Weights of a small image classifier: 3.91M parameters, 13.5 epochs.
Rows from block 9, named by matrix and row number. Rows with one number belong to one neuron. Each number is 50 + 12 x the weight over its row's rms, rounded and kept within 0 to 99. All counts start at 0. After the name is the row's rms in percent of the matrix's.
# fc1: MLP up (model.blocks.9.mlp.fc1.weight, 1536x256), inputs 37-73
# fc2: MLP down (model.blocks.9.mlp.fc2.weight, 256x1536, transposed), outputs 37-73
fc1.680 118:33 42 47 57 51 38 67 64 45 37 46 49 68 57 38 60 35 57 35 54 39 58 39 45 71 55 50 45 58 42 50 43 54 33 41 47 47
fc1.681 125:40 38 52 50 74 53 62 52 59 32 62 48 57 46 28 51 40 78 31 41 52 52 54 45 45 57 51 45 47 59 57 63 71 58 71 48 60
fc1.682 095:37 72 53 54 57 57 57 60 70 52 39 37 45 54 50 50 37 59 51 56 66 45 51 73 65 43 63 64 49 65 42 65 66 30 56 49 61
fc1.683 099:54 49 49 34 59 57 56 52 58 53 61 27 44 29 77 17 54 53 70 38 56 38 54 37 40 34 35 60 38 54 61 70 37 32 44 54 54
fc1.684 101:46 79 16 64 51 53 53 56 39 65 35 59 79 64 37 69 37 38 40 63 63 47 43 48 57 50 83 38 50 34 70 38 50 54 44 60 20
fc1.685 121:39 64 34 59 46 47 78 57 72 34 60 58 55 47 53 46 63 59 64 54 48 57 56 42 45 46 63 46 65 31 53 51 55 39 51 54 50
fc1.686 068:45 44 34 62 34 52 49 40 65 58 53 45 65 51 58 54 48 60 50 60 52 58 63 49 61 52 60 59 27 55 60 42 62 78 46 47 81
fc1.687 065:64 58 34 56 42 67 60 45 61 53 46 63 43 68 43 42 52 62 53 54 42 51 56 61 61 40 58 65 26 45 54 60 73 43 39 57 51
fc1.688 100:46 62 46 63 57 48 50 59 46 49 48 60 56 68 62 49 68 51 30 35 65 45 64 41 66 62 60 58 65 45 66 56 36 52 25 54 54
fc1.689 074:51 56 47 60 37 50 47 35 52 66 37 86 58 45 69 60 64 69 54 31 59 41 49 33 46 69 35 66 28 62 65 39 53 61 49 65 49
fc1.690 117:40 58 60 37 57 67 91 39 53 49 57 59 53 55 52 60 74 46 44 35 43 57 65 42 49 86 60 62 65 41 82 50 54 29 79 56 55
fc1.691 124:55 30 37 37 38 81 25 39 63 44 46 57 53 29 67 68 76 58 51 44 55 54 40 53 43 39 59 40 67 39 48 45 64 62 57 66 42
fc1.692 104:44 42 36 41 47 62 43 32 40 41 40 45 54 34 56 48 59 64 42 52 65 45 71 31 59 63 46 69 44 68 50 54 27 46 51 50 71
fc1.693 112:64 34 29 40 50 64 54 68 70 46 44 67 56 47 49 59 57 55 45 78 70 59 50 45 56 50 69 49 69 48 65 56 55 43 68 65 59
fc1.694 124:45 50 63 65 52 65 41 42 45 58 63 52 36 37 59 38 57 51 77 56 40 30 55 38 40 55 53 60 66 36 42 59 27 58 50 29 52
fc1.695 067:44 43 64 36 47 58 47 54 41 46 53 57 44 48 56 79 44 61 28 56 43 69 65 50 43 55 55 24 76 55 39 70 40 26 59 35 35
fc1.696 083:30 56 20 52 39 78 37 63 46 55 38 36 65 38 38 49 42 59 43 73 51 40 55 38 61 65 58 47 49 67 81 56 47 42 49 55 46
fc1.697 116:54 52 36 59 52 69 54 43 27 52 27 46 65 64 42 63 36 56 67 52 42 48 09 66 82 58 46 41 72 49 50 42 61 50 63 51 38
fc1.698 100:53 71 35 41 47 61 67 49 34 31 54 47 40 55 35 48 50 34 42 47 51 74 68 53 40 62 47 49 64 36 62 56 50 50 57 32 53
fc1.699 110:61 37 55 35 47 48 39 45 47 35 63 65 60 48 46 55 54 45 46 55 28 41 55 77 47 45 57 47 38 52 60 44 63 55 32 47 60
fc1.700 095:45 33 60 31 65 23 44 55 60 47 54 50 46 70 60 63 54 51 68 43 29 51 57 62 45 46 51 46 39 49 55 33 39 59 51 56 59
fc1.701 075:34 37 57 45 40 60 58 69 56 37 59 59 61 61 45 51 59 41 37 62 63 56 77 41 39 43 52 47 56 49 62 61 63 64 48 51 50
fc1.702 080:49 49 42 52 48 42 55 45 35 55 35 63 53 55 70 52 66 58 25 36 53 41 67 41 35 38 31 58 52 33 74 67 38 63 52 72 57
fc1.703 116:47 39 43 28 40 47 40 53 34 64 47 43 43 40 79 43 37 61 55 70 55 61 61 32 53 45 55 43 44 61 59 33 44 46 65 36 62
fc1.704 083:50 63 36 39 34 52 38 43 49 49 58 45 61 47 48 35 42 46 54 32 41 62 52 35 53 55 52 49 62 53 67 43 51 55 53 66 53
fc1.705 110:27 57 71 75 62 54 60 34 60 53 30 38 48 55 60 45 47 49 58 53 46 53 50 41 55 44 60 52 72 59 46 44 48 64 41 48 37
fc1.706 082:40 53 50 70 42 45 48 66 46 70 62 43 58 25 32 26 42 59 71 55 61 43 71 39 39 49 58 43 54 36 48 39 67 53 55 49 59
fc1.707 102:45 30 65 71 63 52 27 29 42 53 49 76 74 48 28 50 42 49 36 39 39 45 51 61 67 54 30 49 37 49 38 57 63 64 51 30 57
fc1.708 068:60 69 42 45 69 28 77 49 36 66 41 49 62 47 31 41 31 61 61 54 30 44 24 76 65 54 38 64 51 28 28 38 67 61 63 68 55
fc1.709 111:61 61 35 36 40 35 43 54 59 67 55 42 37 45 41 72 57 57 20 47 39 33 49 53 40 48 65 51 69 44 43 51 62 49 51 56 60
fc1.710 119:66 60 54 52 53 55 37 47 43 46 55 36 63 48 64 48 22 46 56 39 71 57 55 39 51 56 62 60 43 52 44 71 49 58 30 53 65
fc1.711 113:56 64 59 42 33 45 58 44 44 49 62 34 66 39 71 71 65 56 83 51 39 36 57 50 50 40 59 42 69 56 22 29 40 55 68 57 40
fc1.712 103:17 39 45 86 62 31 54 46 25 56 41 49 61 56 42 45 45 58 42 35 48 58 53 55 55 51 69 50 50 55 43 63 60 44 50 58 68
fc1.713 099:56 54 47 41 18 44 40 16 36 48 37 37 44 63 55 60 54 48 71 59 38 43 77 51 56 55 59 44 54 47 68 58 67 67 29 38 48
fc1.714 097:57 68 60 40 45 47 51 31 49 50 57 62 52 50 45 49 60 56 68 43 41 57 76 34 47 46 48 49 88 42 58 54 49 50 63 42 48
fc1.715 121:56 37 67 43 52 55 30 76 48 28 68 47 69 68 73 44 47 60 52 47 42 27 55 45 66 55 58 46 68 35 51 42 61 80 41 26 56
fc1.716 159:51 42 29 36 62 53 45 61 47 25 39 59 57 52 68 57 37 52 37 37 70 60 58 42 60 59 49 50 59 53 31 53 63 41 36 28 46
fc1.717 100:52 38 51 53 79 45 56 52 43 70 49 53 49 39 36 40 69 49 61 49 73 36 64 65 44 49 40 41 62 29 32 44 49 82 51 59 66
fc1.718 101:27 57 47 48 52 62 57 38 47 36 58 32 59 46 66 79 70 49 21 27 34 54 52 54 71 50 41 34 48 57 79 70 58 42 64 38 51
fc1.719 095:65 56 40 56 53 35 26 52 61 76 35 41 69 34 57 54 55 39 46 44 35 56 31 48 61 46 44 61 39 39 46 34 56 61 66 49 53
fc1.720 101:47 43 50 42 46 53 64 57 72 30 39 54 58 57 75 59 57 50 52 43 54 70 38 67 34 49 33 62 54 50 48 43 36 68 33 48 71
fc1.721 124:40 53 49 50 37 55 40 50 27 37 48 61 39 56 50 52 47 63 50 59 60 50 56 44 39 62 63 63 39 51 35 28 57 06 56 59 58
fc1.722 079:45 41 35 68 52 41 59 61 48 42 68 72 51 47 49 47 66 54 60 34 47 36 68 42 49 66 42 42 62 55 58 57 28 45 48 59 59
fc1.723 107:60 36 40 55 48 34 52 47 53 50 32 52 47 49 45 36 49 44 62 71 31 64 49 62 46 41 46 60 51 41 33 68 57 39 50 44 60
fc1.724 084:64 31 29 55 39 52 71 41 61 49 50 43 59 78 44 52 45 55 44 35 60 48 42 46 60 39 43 37 27 58 42 46 42 67 37 63 50
fc1.725 079:57 44 37 77 39 42 43 42 72 48 40 50 45 38 41 53 55 71 30 31 49 63 48 47 56 52 55 77 33 45 77 45 50 64 60 63 51
fc1.726 065:60 45 55 52 40 58 53 53 41 56 50 41 38 61 42 47 58 39 60 44 50 49 56 37 43 45 81 29 80 64 62 70 37 43 46 32 65
fc1.727 087:72 47 49 50 83 58 38 71 42 42 53 58 57 49 29 42 45 54 38 66 43 34 43 48 43 45 62 49 27 60 61 67 63 41 70 45 49
fc1.728 092:72 28 36 45 38 40 44 56 31 40 32 57 35 59 55 52 55 76 69 48 64 60 48 49 75 33 45 55 55 34 66 62 47 63 27 52 32
fc1.729 121:71 41 66 39 41 48 53 43 39 31 27 40 44 47 66 39 25 61 37 63 45 70 71 49 20 49 47 45 52 71 50 55 54 49 43 33 42
fc1.730 071:71 64 43 23 27 47 57 43 54 48 48 48 70 54 33 45 46 74 51 58 23 37 40 42 24 42 55 37 60 37 50 50 57 43 60 61 39
fc1.731 109:37 71 33 50 51 65 64 40 51 53 55 44 45 70 47 64 48 73 17 67 41 62 39 39 43 41 72 44 57 48 47 51 62 34 60 41 38
fc1.732 115:64 30 71 64 57 47 27 40 61 50 64 58 39 48 41 30 50 53 47 64 44 56 63 37 56 52 62 52 47 69 18 31 43 53 59 71 49
fc1.733 135:74 29 34 63 39 53 60 48 51 57 37 58 55 50 36 73 53 65 38 55 64 56 46 28 80 49 58 63 64 54 51 39 56 73 72 39 65
fc1.734 117:66 45 56 45 55 47 47 47 36 53 40 54 53 48 54 59 43 59 70 69 61 47 78 61 61 56 54 70 28 57 54 57 59 36 60 44 56
fc1.735 109:40 44 37 45 43 67 35 65 48 43 41 43 57 59 56 71 46 42 44 39 38 61 47 58 18 43 50 75 58 52 81 46 64 44 46 53 41
fc1.736 108:47 58 62 56 56 69 59 57 21 36 45 53 62 68 62 58 43 55 53 75 32 46 65 55 29 36 46 42 27 43 43 78 46 46 70 54 28
fc1.737 104:52 29 47 66 65 45 44 55 36 45 37 54 59 50 70 53 64 42 44 31 50 41 50 38 37 34 40 45 63 45 42 72 45 55 63 57 63
fc1.738 103:41 47 30 40 17 50 51 59 36 35 26 46 67 49 66 61 61 67 34 54 58 45 43 60 47 59 48 65 46 44 73 49 59 29 59 31 42
fc1.739 095:45 36 55 49 47 59 65 55 45 39 40 44 43 64 34 58 61 53 41 25 59 42 63 39 34 61 60 69 47 53 53 57 79 75 54 58 42
fc1.740 107:61 57 68 37 64 48 39 44 26 46 34 59 72 56 46 51 63 46 63 40 34 53 57 43 56 48 72 45 28 43 61 46 54 57 42 50 47
fc1.741 105:32 57 41 58 60 74 38 42 44 50 52 85 47 41 64 26 32 68 46 41 56 43 38 57 49 49 71 60 44 35 85 57 44 31 38 58 40
fc1.742 130:79 62 42 65 48 44 78 46 41 37 39 60 38 48 50 36 66 62 25 66 40 49 46 53 58 25 54 61 52 53 44 35 43 64 62 61 49
fc1.743 087:48 47 63 61 71 39 58 50 64 72 50 56 54 53 50 53 68 76 30 26 57 25 32 37 57 52 48 52 37 42 47 60 36 45 51 62 32
fc1.744 108:52 66 52 61 44 60 64 39 51 46 30 68 64 65 50 53 51 61 68 41 34 46 67 57 42 31 52 40 48 28 58 36 34 51 45 48 57
fc1.745 120:51 69 25 51 48 71 50 30 62 58 43 48 33 43 65 44 37 50 43 48 45 58 52 70 43 61 69 51 49 45 41 65 62 56 27 37 74
fc1.746 112:37 54 55 40 75 52 60 34 37 52 56 46 83 44 58 42 49 34 37 52 45 40 30 37 73 47 52 62 45 53 66 51 58 41 60 46 49
fc1.747 104:39 55 48 48 31 63 39 47 52 36 45 54 46 43 56 51 69 53 54 48 61 56 31 61 37 41 62 47 49 07 56 40 25 44 64 42 37
fc1.748 098:49 67 68 40 53 40 49 52 60 45 50 53 44 46 60 50 63 59 27 49 64 50 31 39 64 57 42 45 38 61 46 58 52 42 47 30 48
fc1.749 075:51 40 21 61 35 39 47 49 67 52 49 61 31 41 51 56 70 55 29 52 59 61 44 49 43 55 65 51 42 46 56 13 45 72 30 38 52
fc1.750 125:61 62 43 64 45 70 64 55 56 67 60 56 28 42 37 68 46 60 45 53 68 55 38 55 53 43 46 60 33 15 51 54 70 42 63 53 53
fc1.751 132:30 54 54 47 68 51 41 46 57 57 77 50 80 50 51 58 62 52 45 60 30 47 40 54 73 41 62 37 51 65 25 65 46 40 52 37 47
fc1.752 085:49 44 39 63 41 45 44 34 52 49 36 49 36 26 55 54 60 61 73 54 56 37 57 53 49 22 55 39 52 47 32 46 71 37 51 47 64
fc1.753 082:55 45 41 36 63 43 32 44 29 53 49 27 44 38 56 61 58 59 74 52 47 37 45 58 30 41 59 47 73 59 36 45 55 60 40 52 69
fc1.754 098:42 61 58 37 44 43 55 58 45 68 67 60 41 65 56 52 43 59 53 36 61 51 54 57 47 56 66 57 62 52 47 36 23 56 64 78 60
fc1.755 090:22 51 45 60 71 40 44 54 49 34 27 61 55 46 55 26 46 67 65 60 45 23 51 42 56 57 41 57 59 43 49 24 38 77 69 39 55
fc1.756 093:69 75 70 47 57 32 32 39 42 53 64 76 62 52 57 67 68 38 49 43 38 74 43 51 52 60 47 45 42 59 35 43 42 46 43 64 63
fc1.757 121:53 56 37 59 58 37 43 22 57 55 50 62 45 41 21 47 70 41 64 48 28 60 59 66 47 54 27 47 63 44 48 38 36 46 66 56 53
fc1.758 088:44 36 58 52 27 49 62 44 61 45 35 59 48 49 25 56 32 66 71 36 38 35 43 44 36 63 54 35 66 53 53 63 70 30 36 66 91
fc1.759 111:51 40 62 62 24 44 40 47 28 34 32 48 44 42 54 65 49 53 46 33 36 41 17 52 56 58 47 53 39 71 67 40 34 40 40 35 50
fc1.760 111:70 79 47 57 43 58 57 40 47 60 57 55 44 39 59 29 39 53 29 62 56 38 22 51 47 45 44 55 67 16 38 43 34 37 56 50 47
fc1.761 129:37 46 41 53 61 42 43 39 53 37 14 62 59 68 50 72 82 66 45 44 49 54 39 50 54 63 48 49 67 56 43 39 50 55 55 41 38
fc1.762 086:53 64 43 41 56 57 36 74 43 49 52 68 49 50 58 57 50 56 65 48 51 49 63 28 69 59 56 63 48 40 47 45 27 27 54 45 33
fc1.763 098:56 72 59 40 45 49 35 57 32 46 43 60 58 58 64 22 58 39 49 45 46 66 53 81 52 63 42 29 62 35 74 69 58 60 51 42 40
fc1.764 103:78 39 41 52 43 82 38 37 62 47 29 49 37 48 47 51 48 45 51 50 28 55 63 29 48 55 32 54 50 54 40 53 39 42 60 67 55
fc1.765 101:53 37 54 53 69 52 51 58 59 57 56 38 62 69 30 79 57 39 49 57 64 51 70 30 33 37 46 56 60 47 48 54 44 76 63 48 63
fc2.680 117:49 41 65 43 57 60 68 62 43 47 57 44 53 70 40 26 67 35 48 45 37 53 48 52 52 62 67 41 48 47 71 28 45 50 62 48 51
fc2.681 128:44 47 18 47 63 50 68 42 51 53 21 56 37 61 49 49 57 63 48 38 45 50 46 45 37 50 49 52 31 45 31 62 29 40 70 42 75
fc2.682 094:45 55 46 46 47 59 33 53 56 35 41 47 59 50 49 65 44 48 50 33 45 47 33 57 60 48 53 41 83 31 45 70 45 46 60 32 42
fc2.683 101:53 59 55 57 43 69 72 46 55 40 37 54 62 69 63 59 43 26 65 62 45 48 62 49 64 47 62 43 58 73 40 44 73 43 58 20 77
fc2.684 106:60 25 73 48 40 36 64 52 48 77 46 43 50 36 52 25 70 41 57 39 59 63 44 65 60 53 68 73 53 79 48 38 40 57 33 51 29
fc2.685 125:43 31 52 44 75 75 63 42 54 50 41 60 57 29 69 41 45 60 52 57 52 62 33 59 29 57 47 47 42 49 59 50 36 49 50 29 47
fc2.686 065:62 39 62 77 44 58 14 61 62 43 46 56 59 44 45 77 48 37 49 37 40 47 38 53 61 71 50 70 54 44 61 49 60 52 41 62 52
fc2.687 059:61 71 34 58 53 41 54 68 50 50 35 41 36 58 53 27 56 50 70 47 33 44 56 51 50 36 52 66 58 49 48 64 36 51 58 54 32
fc2.688 103:45 49 63 61 62 55 40 33 59 41 48 57 32 49 37 28 67 38 68 41 46 44 45 28 42 50 62 51 52 45 65 44 55 66 58 46 73
fc2.689 074:42 70 58 47 36 36 65 45 57 44 61 42 64 53 45 27 41 38 36 51 52 62 67 30 51 49 47 54 45 54 42 39 59 51 43 33 66
fc2.690 118:54 35 29 51 56 66 35 35 58 26 80 55 48 53 36 47 46 62 42 52 60 61 66 61 51 48 44 48 41 61 52 59 47 55 47 61 41
fc2.691 124:51 38 57 30 56 57 46 66 52 55 66 39 71 51 49 46 50 46 39 49 53 28 58 51 25 28 54 41 44 76 28 46 37 47 69 52 40
fc2.692 104:30 49 54 49 61 60 48 47 35 34 50 36 35 53 32 35 44 44 56 55 48 35 59 41 31 53 23 43 78 46 50 59 65 36 59 40 32
fc2.693 116:29 38 51 29 58 62 46 33 60 51 80 43 35 57 57 39 22 54 41 16 46 41 59 38 64 41 64 69 46 48 44 46 53 55 23 59 56
fc2.694 126:51 52 40 52 47 61 55 72 49 46 45 28 34 57 40 38 42 32 55 58 46 45 39 77 78 45 43 42 51 29 63 47 60 49 61 70 37
fc2.695 068:43 46 50 50 37 55 41 37 56 52 61 39 49 57 56 76 73 38 57 60 57 52 43 52 55 49 70 68 47 44 65 82 57 73 43 46 54
fc2.696 087:31 63 48 49 58 56 39 52 39 46 49 24 55 53 73 41 53 55 58 45 41 43 38 64 50 41 52 66 44 45 59 41 47 36 50 60 69
fc2.697 122:39 56 31 61 53 57 60 45 42 51 50 37 37 50 29 64 51 26 41 28 38 38 44 51 09 40 51 65 59 66 25 53 09 42 55 65 68
fc2.698 105:41 37 64 41 50 65 44 39 33 70 64 44 77 65 54 57 41 33 62 49 30 59 50 75 54 26 47 34 65 35 39 55 48 27 47 47 54
fc2.699 114:64 67 35 55 58 52 57 51 34 58 51 45 59 50 61 26 38 53 55 51 34 48 47 39 53 53 68 49 15 45 36 46 33 50 36 66 46
fc2.700 097:48 50 65 48 51 55 38 52 49 39 50 63 44 55 58 56 41 68 50 56 54 61 44 36 52 61 55 51 55 46 48 57 70 61 35 46 51
fc2.701 076:53 44 72 61 56 63 68 31 63 53 66 46 32 40 23 40 47 60 46 58 44 51 48 43 42 51 46 67 74 41 55 53 45 43 52 34 40
fc2.702 078:28 67 44 29 58 42 29 58 33 40 51 33 38 49 50 55 46 36 47 65 39 17 52 72 51 55 47 49 64 39 53 35 54 45 66 64 59
fc2.703 109:49 64 39 34 60 44 56 74 36 72 55 64 43 66 49 49 41 36 53 57 57 56 82 51 50 54 45 43 68 64 56 40 53 47 44 60 55
fc2.704 083:49 53 79 38 25 54 55 57 54 60 47 63 58 54 50 40 31 55 37 61 58 80 48 66 50 32 71 45 54 67 53 16 49 54 57 57 53
fc2.705 108:44 50 51 50 55 46 65 66 39 59 75 51 62 45 52 68 44 24 41 50 41 68 51 68 29 55 63 45 49 53 42 48 48 48 47 61 53
fc2.706 082:42 35 45 61 41 41 36 29 62 40 36 45 41 54 41 46 63 36 54 42 50 48 53 66 36 20 42 43 69 50 58 38 53 36 28 67 53
fc2.707 109:43 44 24 43 28 61 50 51 58 47 50 31 54 34 52 59 32 45 41 49 45 59 69 64 51 39 39 60 33 57 51 44 68 51 46 69 50
fc2.708 069:55 54 42 51 57 33 65 58 15 47 61 38 39 44 52 33 37 61 39 70 36 70 38 60 47 55 41 41 45 50 43 43 56 48 42 42 58
fc2.709 120:37 63 45 49 49 53 44 45 34 64 58 44 45 53 62 71 64 50 47 72 46 54 37 55 37 64 74 54 48 44 29 34 47 50 57 50 74
fc2.710 118:46 52 34 67 61 52 58 53 39 46 47 62 52 62 48 59 51 26 51 35 56 52 23 42 43 63 71 34 57 34 39 40 55 61 60 44 51
fc2.711 116:52 33 17 58 61 51 32 53 42 46 52 42 45 48 43 44 54 52 59 69 35 60 68 40 42 50 56 39 36 28 50 50 40 35 50 40 33
fc2.712 107:30 62 58 70 48 46 57 66 44 27 42 67 43 51 58 62 60 45 55 50 51 88 61 66 57 41 49 26 53 43 40 34 44 41 61 69 54
fc2.713 108:43 47 63 64 46 46 47 32 35 69 66 51 68 39 61 70 48 77 34 47 43 73 35 65 23 51 39 49 51 43 58 50 54 66 54 65 58
fc2.714 095:47 33 41 37 46 70 44 37 71 51 63 75 36 49 39 53 44 52 43 50 64 37 69 53 41 65 71 46 56 47 75 46 53 56 37 23 47
fc2.715 114:50 59 60 33 47 76 48 56 42 50 54 35 51 42 34 50 40 42 77 43 31 40 46 49 44 45 41 56 59 58 60 44 62 41 49 51 82
fc2.716 157:46 48 66 56 66 37 32 60 45 48 58 39 56 39 40 61 39 34 58 37 72 43 42 58 28 58 42 50 38 80 45 61 46 45 43 64 43
fc2.717 097:67 47 49 42 48 56 53 36 45 54 35 29 55 51 52 23 61 39 54 35 33 31 62 65 46 35 60 56 51 66 58 34 31 67 64 44 38
fc2.718 090:58 32 45 54 58 58 36 68 59 48 55 57 41 47 50 39 35 37 75 45 32 42 61 51 51 57 36 69 53 64 49 55 54 33 42 43 47
fc2.719 098:41 48 60 60 51 52 38 48 32 62 55 63 64 61 64 59 57 54 47 38 60 67 60 38 57 47 63 55 46 54 15 65 41 52 46 48 46
fc2.720 106:37 58 46 51 51 49 77 59 47 41 54 39 39 56 48 54 42 35 50 70 50 57 37 66 52 35 51 61 54 40 70 58 74 30 46 44 34
fc2.721 137:48 56 53 56 52 56 39 53 50 30 40 40 57 33 42 41 43 38 57 64 41 63 39 43 25 51 85 43 46 60 48 41 42 40 53 48 46
fc2.722 084:28 38 41 55 58 50 53 55 45 53 32 68 52 38 41 48 24 58 51 57 43 50 56 64 63 53 54 46 42 34 67 46 56 58 71 48 59
fc2.723 114:43 42 49 44 50 49 54 45 49 38 52 66 73 54 44 33 39 59 38 38 50 45 75 75 61 71 50 60 62 49 55 30 38 50 46 59 55
fc2.724 089:66 28 60 54 43 52 39 52 47 56 65 50 58 32 54 37 60 50 43 25 62 49 47 45 68 57 66 64 41 42 55 46 54 69 50 67 44
fc2.725 081:49 31 42 51 60 49 49 52 53 67 46 58 68 56 50 40 54 24 51 48 49 32 60 44 63 58 55 57 50 30 39 42 50 23 25 25 68
fc2.726 066:41 49 63 39 24 40 27 51 60 53 67 28 40 45 39 35 87 32 70 52 66 59 40 44 68 40 51 45 55 52 67 49 56 50 30 57 48
fc2.727 089:54 47 51 32 41 60 44 50 58 45 56 40 31 65 58 62 72 49 60 63 32 42 21 34 59 55 39 54 64 37 64 34 64 66 29 28 30
fc2.728 093:53 38 69 51 44 51 34 60 70 61 46 44 42 58 62 65 26 61 73 32 38 43 59 23 50 42 37 31 54 53 61 60 41 39 71 42 64
fc2.729 129:57 34 54 46 41 39 50 64 54 47 42 45 71 56 41 45 56 68 52 37 29 46 50 57 56 35 31 55 25 52 41 47 40 45 48 60 42
fc2.730 069:56 53 49 59 66 34 42 44 45 56 49 54 32 53 36 52 37 61 42 58 63 59 74 65 48 44 51 44 58 47 34 50 62 56 44 52 33
fc2.731 115:46 37 59 73 30 53 52 52 61 52 47 37 50 58 35 45 58 47 40 54 58 68 51 73 43 27 28 42 53 31 66 37 35 41 39 55 56
fc2.732 117:37 50 39 51 56 51 67 51 34 58 20 48 46 46 59 48 39 46 57 56 45 58 36 48 38 49 40 67 54 59 43 58 49 52 59 54 39
fc2.733 115:44 67 64 52 55 49 46 53 36 74 39 19 58 53 52 56 67 56 43 34 43 40 74 63 34 58 50 46 58 66 57 56 54 52 74 39 57
fc2.734 115:57 36 54 31 51 49 64 48 29 48 51 44 72 40 40 53 64 36 50 57 27 47 46 36 67 30 44 70 47 38 40 32 36 61 28 57 58
fc2.735 103:73 36 68 48 55 50 42 33 47 49 74 27 58 38 65 36 37 37 49 58 52 53 49 62 63 49 42 41 45 69 47 35 63 33 67 55 51
fc2.736 112:31 41 55 70 59 55 32 34 44 72 49 46 32 41 63 58 68 27 53 35 60 54 56 47 44 50 51 42 77 46 57 75 76 44 54 34 46
fc2.737 109:42 32 62 50 56 54 37 55 27 70 48 39 45 66 56 53 43 59 70 63 56 61 46 47 45 63 62 44 61 53 32 50 61 58 71 71 58
fc2.738 111:46 42 63 53 43 30 51 62 51 47 49 43 63 33 45 65 63 45 41 53 59 38 45 58 60 46 64 54 18 51 66 66 34 48 54 46 49
fc2.739 095:64 39 47 53 64 49 42 34 67 44 76 60 37 47 46 61 56 47 57 48 66 31 33 42 66 42 37 55 63 59 65 56 48 40 30 20 40
fc2.740 114:41 52 55 47 50 46 60 48 40 39 48 47 33 49 42 34 61 60 52 48 59 37 43 85 37 58 36 39 22 47 45 43 76 59 57 53 62
fc2.741 112:51 47 50 40 35 42 29 61 21 54 69 51 51 49 45 27 44 71 43 63 52 58 39 53 62 27 72 57 37 25 59 52 47 56 62 73 41
fc2.742 140:24 40 46 40 45 60 50 55 33 57 38 36 48 47 41 68 57 63 60 59 52 59 75 53 21 61 75 23 52 50 60 54 58 46 64 63 75
fc2.743 095:51 43 54 60 58 36 39 69 77 57 41 43 42 67 32 51 52 54 40 73 40 44 52 52 69 43 54 57 55 35 57 43 54 40 38 49 45
fc2.744 106:40 70 58 39 42 54 51 50 37 56 68 44 71 69 66 46 54 64 60 50 46 43 54 50 61 57 68 29 54 35 61 47 69 50 71 36 60
fc2.745 113:57 59 40 59 53 37 56 52 72 60 51 56 57 41 58 35 41 52 42 52 55 46 35 41 54 38 63 46 45 42 49 73 25 41 54 48 65
fc2.746 104:56 39 42 61 54 61 46 55 43 59 27 56 47 31 49 44 43 71 72 37 48 40 62 66 34 66 50 63 58 31 33 44 35 68 47 44 38
fc2.747 099:56 43 69 39 55 65 32 47 55 46 54 23 57 64 58 43 48 24 76 27 35 39 36 43 34 50 41 55 37 46 46 78 56 42 63 50 46
fc2.748 095:47 76 25 47 44 60 75 46 48 46 55 53 71 48 84 45 43 52 62 33 23 65 50 47 50 48 56 52 42 53 40 66 45 35 58 55 41
fc2.749 077:41 52 47 43 57 38 49 81 43 73 43 41 61 62 53 48 32 48 66 39 41 51 67 39 40 46 56 33 57 45 53 42 66 38 54 24 68
fc2.750 126:44 36 82 66 75 65 73 57 57 66 43 39 58 35 31 58 47 50 67 52 68 48 69 48 59 38 31 45 92 58 47 41 59 61 49 61 55
fc2.751 147:40 51 41 45 30 84 49 38 64 53 26 41 59 57 54 48 52 50 38 49 25 48 51 59 53 73 64 42 39 23 37 64 57 52 44 39 51
fc2.752 085:51 49 43 78 54 41 30 49 51 48 32 69 58 54 45 47 66 36 40 53 57 49 61 63 43 42 42 71 57 64 54 53 52 48 70 37 50
fc2.753 081:49 44 52 41 44 47 47 53 44 67 37 51 41 68 53 77 41 67 51 44 56 49 48 44 46 43 31 44 66 51 69 38 33 69 52 52 55
fc2.754 105:43 49 43 33 38 48 34 51 27 41 54 69 46 48 30 54 59 42 37 52 74 38 61 47 61 50 65 35 66 43 48 32 70 51 70 66 46
fc2.755 099:49 48 24 79 57 29 55 53 57 55 32 67 40 60 57 55 58 62 36 39 29 52 49 30 38 39 54 48 54 63 62 23 61 38 31 63 39
fc2.756 095:46 32 26 58 48 58 57 55 49 46 61 56 54 18 60 60 34 54 51 54 45 52 27 44 63 51 60 27 65 45 58 41 42 37 37 41 43
fc2.757 127:49 52 44 43 34 46 41 72 45 41 44 48 66 45 51 65 43 49 41 51 60 51 50 44 59 28 63 51 65 34 71 64 59 49 55 38 34
fc2.758 081:37 36 49 70 32 28 65 58 22 50 44 36 34 54 41 39 61 67 40 44 54 61 43 40 58 59 39 48 60 53 43 58 35 42 53 62 53
fc2.759 117:69 71 46 45 56 36 39 54 33 48 42 52 83 63 48 65 48 44 34 47 42 52 62 55 41 58 38 61 56 33 70 34 40 39 44 49 56
fc2.760 113:52 48 77 56 45 71 42 42 49 65 62 30 60 63 44 31 42 59 44 50 62 44 54 35 35 65 76 56 63 56 58 70 51 52 69 21 42
fc2.761 131:55 45 52 54 52 62 39 30 81 56 43 31 35 55 57 81 31 54 35 51 47 30 48 56 56 57 33 55 59 37 63 45 74 52 54 50 41
fc2.762 082:50 47 48 48 44 26 45 40 29 38 56 60 69 70 63 55 28 34 35 58 52 65 55 75 55 60 63 28 48 48 51 41 58 70 40 43 90
fc2.763 104:40 61 33 45 72 29 46 31 46 57 47 50 52 59 65 41 36 47 64 53 38 49 64 56 58 33 59 42 61 62 52 53 17 64 64 48 25
fc2.764 103:56 59 40 55 71 67 71 45 44 53 34 58 58 56 41 65 37 57 71 38 42 46 43 61 38 58 47 47 45 53 40 33 33 49 64 61 42
fc2.765 096:62 50 54 39 40 56 48 39 59 65 61 40 29 45 36 47 41 75 48 42 65 59 57 55 31 70 55 45 70 29 55 56 60 55 54 49 67